config = dict(
    model='contrastive image-text model',
    dataset='seven-segment displays showing three digits',
    train_examples=97500,
    image_size=40,
    crop_scale_min=1,
    horizontal_flip=False,
    translate=0.12,
    color_jitter=0.1,
    cutout=0.4,
    tokenizer='word',
    vocab_size=1115,
    loss='softmax',
    embed_dim=256,
    encoder_arch='convmixer',
    encoder_norm='batchnorm',
    encoder_activation='gelu',
    encoder_patch_size=2,
    encoder_depths=[16],
    encoder_kernel_size=7,
    encoder_widths=[192],
    text_encoder_causal=False,
    text_encoder_width=256,
    text_encoder_layers=10,
    text_encoder_norm='layernorm',
    text_encoder_norm_position='pre',
    text_encoder_activation='gelu_tanh',
    text_encoder_mlp_ratio=6,
    text_encoder_head_dim=48,
    text_encoder_fused_qkv=False,
    text_encoder_bias='none',
    text_encoder_qk_norm=False,
    text_encoder_parallel_block=False,
    text_encoder_inner_norm=False,
    text_encoder_moe='top_k',
    text_encoder_num_experts=16,
    text_encoder_moe_every=2,
    text_encoder_expert_mlp_ratio=0.5,
    text_encoder_experts_per_token=2,
    text_encoder_shared_expert=False,
    text_encoder_positions='rope',
    residual_init='none',
    optimizer='muon',
    muon_scale='original',
    lr=0.022,
    momentum=0.98,
    nesterov=True,
    orthogonalizer='newton_schulz_5',
    adamw_lr_other_params=0.002,
    steps=5900,
    batch_size=512,
    epochs=31.0,
    lr_schedule='wsd_sqrt',
    decay_fraction=0.4,
    final_lr_fraction=0.1,
    warmup_steps=290,
    weight_decay=0.01,
    adamw_weight_decay_other_params=0.01,
)
Rows from block 5 of the image encoder of a small contrastive image-text model, named by matrix and row number. Each number is 200 + 20 x the weight over its row's rms, rounded and kept within 0 to 999. All counts start at 0.
After each channel's rows are labels from the 100 images, of 14848, where the channel reaches its highest value: "lies over" is the class under the peak. Only what is clearly more common there than usual is listed. The data: seven-segment displays showing three digits.
# pw: pointwise conv (encoder.blocks.5.pw.weight, 192x192x1x1), inputs 64-127

pw.162,220,223,170,162,197,229,202,210,183,207,202,174,194,210,235,179,208,240,204,206,179,253,187,202,164,179,193,206,167,186,214,161,178,182,169,157,228,221,190,220,180,174,209,185,204,196,225,187,164,232,166,169,219,198,170,194,211,188,239,180,193,181,208,196
lies over: surround

pw.85,190,199,200,189,176,211,184,178,239,185,217,211,209,244,190,206,213,217,245,211,201,201,196,242,181,193,192,191,183,189,222,217,220,207,203,215,216,193,193,220,226,170,195,222,238,243,216,187,174,168,177,220,217,197,201,203,180,208,195,206,207,188,181,179
lies over: screen

pw.149,185,194,202,225,188,208,179,191,215,197,217,195,193,222,208,201,184,198,227,193,171,191,217,208,161,184,151,132,169,170,226,224,208,191,204,224,210,172,204,181,212,204,125,209,200,203,202,186,199,176,216,203,192,176,181,205,213,202,189,216,200,217,160,167
lies over: surround

pw.160,194,190,193,214,229,229,197,203,204,234,219,205,179,183,189,235,196,235,209,222,194,157,184,192,212,179,193,148,176,182,166,197,189,208,174,176,187,186,211,224,207,177,256,186,211,190,172,200,203,219,186,180,213,185,188,174,205,211,200,203,186,210,179,189
lies over: screen

pw.73,245,247,198,209,208,186,217,178,204,186,184,203,235,197,206,192,196,201,196,185,220,201,200,227,198,239,217,183,240,179,237,169,198,217,204,220,220,200,183,189,211,209,211,183,207,209,194,204,209,190,204,188,195,215,195,216,184,183,211,231,236,212,230,221
lies over: screen

pw.135,181,160,190,181,181,193,219,211,199,207,178,189,197,210,159,190,179,229,213,171,178,178,199,187,227,202,229,214,194,187,215,174,230,200,202,194,198,220,223,187,239,190,173,193,244,208,188,206,199,231,190,251,197,220,236,180,199,217,167,226,202,242,193,217
lies over: screen

pw.181,217,195,191,205,175,220,167,185,198,198,161,194,206,245,215,202,216,201,207,207,228,181,221,221,194,184,232,163,190,189,232,185,179,235,174,257,256,181,171,232,204,195,230,227,196,186,169,168,214,194,194,170,242,219,191,225,226,197,212,217,207,231,175,190
lies over: lit segment

pw.106,204,162,184,196,190,189,194,219,200,184,197,185,229,179,183,188,203,171,171,187,223,189,209,207,209,184,204,185,218,207,209,197,221,222,183,148,202,232,178,186,233,186,202,207,207,191,187,202,200,197,202,191,179,205,200,225,175,197,223,168,187,148,222,174
lies over: screen; lit segment

pw.9,184,221,193,189,192,228,201,206,194,211,205,180,199,212,199,197,203,174,204,206,235,155,201,204,197,194,200,173,194,228,213,217,217,199,190,212,201,206,213,220,202,196,188,184,230,194,216,194,190,207,177,212,210,187,229,206,207,188,209,139,178,211,211,225
lies over: screen

pw.78,199,195,206,208,173,230,200,175,179,185,224,188,207,202,188,181,203,198,215,200,220,174,218,189,174,198,213,190,197,190,178,249,150,248,258,180,206,230,176,198,206,204,191,181,230,164,228,208,209,178,208,174,198,198,226,260,179,212,198,215,187,205,186,210
lies over: screen

pw.70,207,190,189,192,212,218,223,209,199,207,201,214,202,186,203,212,181,202,205,203,171,229,210,199,225,212,224,203,219,227,195,210,206,183,194,197,243,191,194,197,198,185,184,185,196,187,174,212,179,231,189,176,233,198,201,176,193,177,198,203,183,215,180,177
lies over: surround

pw.66,185,218,195,198,205,201,207,178,218,205,196,201,215,226,221,186,191,199,206,193,230,194,236,212,213,186,202,225,209,201,167,177,201,179,173,235,222,187,159,194,188,224,195,199,212,195,180,186,191,196,209,223,235,193,189,196,189,179,186,249,185,201,214,216
lies over: screen

pw.14,189,176,220,227,226,185,231,182,193,220,210,194,227,181,211,184,140,196,213,153,208,198,204,156,209,215,192,239,177,158,188,195,217,238,189,221,214,170,229,206,222,189,221,165,195,200,197,215,213,199,180,169,214,186,197,172,196,213,184,179,215,219,162,207
lies over: screen

pw.71,170,187,210,220,199,182,217,187,198,194,210,165,229,189,200,186,215,223,197,221,222,179,172,196,181,170,177,185,187,174,183,221,232,193,264,209,206,192,221,189,193,156,193,188,215,222,235,171,193,195,180,181,218,213,219,198,214,202,197,211,187,211,180,215
lies over: screen

pw.150,194,175,191,228,183,186,236,185,180,188,206,180,191,203,208,188,189,193,206,240,192,167,213,213,171,190,182,216,200,205,167,200,197,208,206,224,187,178,205,178,227,200,237,186,153,201,183,162,215,202,176,173,185,208,190,225,235,185,188,187,185,180,192,178
lies over: screen

pw.7,183,193,210,214,178,208,219,182,212,208,186,195,191,221,206,187,204,187,203,205,211,192,202,195,200,164,166,217,212,157,133,214,195,141,183,179,183,171,198,204,196,207,187,183,204,194,205,188,169,183,193,182,205,188,185,194,208,189,207,154,167,227,170,203
lies over: screen

pw.4,182,171,208,204,192,201,159,206,191,189,233,228,200,192,198,187,212,199,188,176,198,245,211,264,218,215,193,203,208,198,178,190,198,195,191,191,184,190,169,211,145,200,213,205,227,215,214,218,178,259,216,195,249,216,223,198,207,196,232,189,219,199,253,159
lies over: surround

pw.12,174,197,193,218,177,194,192,216,222,184,188,199,202,196,181,188,200,191,202,216,178,194,245,220,202,191,191,214,195,207,235,184,193,214,159,172,228,207,213,227,207,169,211,210,193,233,235,150,201,180,206,200,248,221,188,188,190,210,201,168,202,191,202,210
lies over: screen

pw.86,203,223,220,211,214,213,214,222,201,176,228,223,185,191,205,169,197,194,180,186,254,170,215,160,190,201,208,205,206,236,173,197,179,196,199,183,187,225,176,211,220,192,185,185,219,222,193,182,204,189,181,221,189,186,213,216,171,172,176,192,189,196,203,149
lies over: screen; lit segment

pw.102,214,191,215,231,199,200,217,213,224,220,204,201,174,226,200,170,168,209,239,234,191,154,196,169,181,193,206,183,208,198,181,193,168,196,197,190,183,196,232,182,199,172,155,171,203,196,215,186,131,241,191,232,183,200,199,201,179,218,177,180,202,206,216,211
lies over: screen

pw.6,223,186,206,211,195,195,200,214,186,222,230,199,211,192,196,205,195,216,184,199,213,191,229,189,231,159,230,237,191,178,180,173,190,222,185,204,177,187,216,219,200,214,196,210,183,198,190,179,195,212,178,185,232,206,211,163,149,212,223,181,210,155,198,203
lies over: screen

pw.18,184,223,220,192,193,209,166,208,176,198,201,159,198,253,189,215,164,211,213,217,195,198,211,224,206,185,211,196,201,226,236,201,206,188,211,207,205,207,161,219,190,174,185,207,214,223,185,189,177,192,188,173,196,203,179,204,221,178,202,230,231,203,229,211
lies over: screen

pw.136,216,206,195,218,183,219,161,207,200,203,236,201,203,217,184,218,161,208,198,204,193,187,191,221,202,211,180,216,208,208,207,194,186,225,152,229,209,190,223,214,223,199,217,205,208,225,215,162,179,221,193,202,192,158,176,186,186,163,208,194,200,219,198,199
lies over: screen

pw.140,190,177,205,210,179,261,172,160,186,222,168,213,174,202,175,225,182,189,153,204,163,223,206,180,189,200,194,207,229,234,213,218,186,176,209,171,193,186,211,206,210,218,202,198,181,157,223,204,206,212,191,194,214,203,245,242,202,227,217,230,235,204,218,206
lies over: lit segment

pw.39,194,210,190,203,204,240,206,204,220,176,190,197,182,167,211,187,200,182,201,228,209,210,176,190,181,194,157,194,180,212,203,218,191,188,235,189,210,214,164,215,181,192,195,179,195,174,183,189,183,204,171,163,196,189,184,240,194,214,170,188,207,200,195,148
lies over: screen

pw.83,195,215,219,177,200,176,203,207,206,226,188,185,188,209,213,164,197,184,209,205,180,176,218,185,176,164,177,159,185,199,170,209,180,189,195,216,195,174,178,197,181,196,157,186,228,193,213,161,223,198,197,171,204,180,186,205,201,238,185,210,167,182,267,197
lies over: surround

pw.42,200,192,178,196,215,197,225,205,178,230,182,209,205,179,209,191,228,203,191,208,168,147,218,174,194,188,183,219,200,220,211,176,204,204,151,195,184,201,248,182,215,188,195,210,205,176,215,174,193,218,168,173,200,167,235,209,181,211,223,183,213,210,198,195
lies over: screen

pw.56,220,190,185,200,178,190,207,201,202,213,170,200,248,201,190,195,203,189,221,220,208,171,181,167,166,192,181,190,186,222,170,211,228,185,187,214,200,194,174,157,151,179,198,217,178,182,212,177,191,187,208,179,211,186,205,202,226,215,205,243,200,209,163,202
lies over: lit segment

pw.79,235,202,217,196,202,196,204,170,199,182,173,218,172,232,210,170,184,172,188,173,239,200,192,214,213,172,188,188,214,192,211,214,195,222,148,182,244,234,187,201,243,182,181,216,184,231,187,217,236,196,179,192,216,195,232,191,174,179,177,218,178,192,218,229
lies over: screen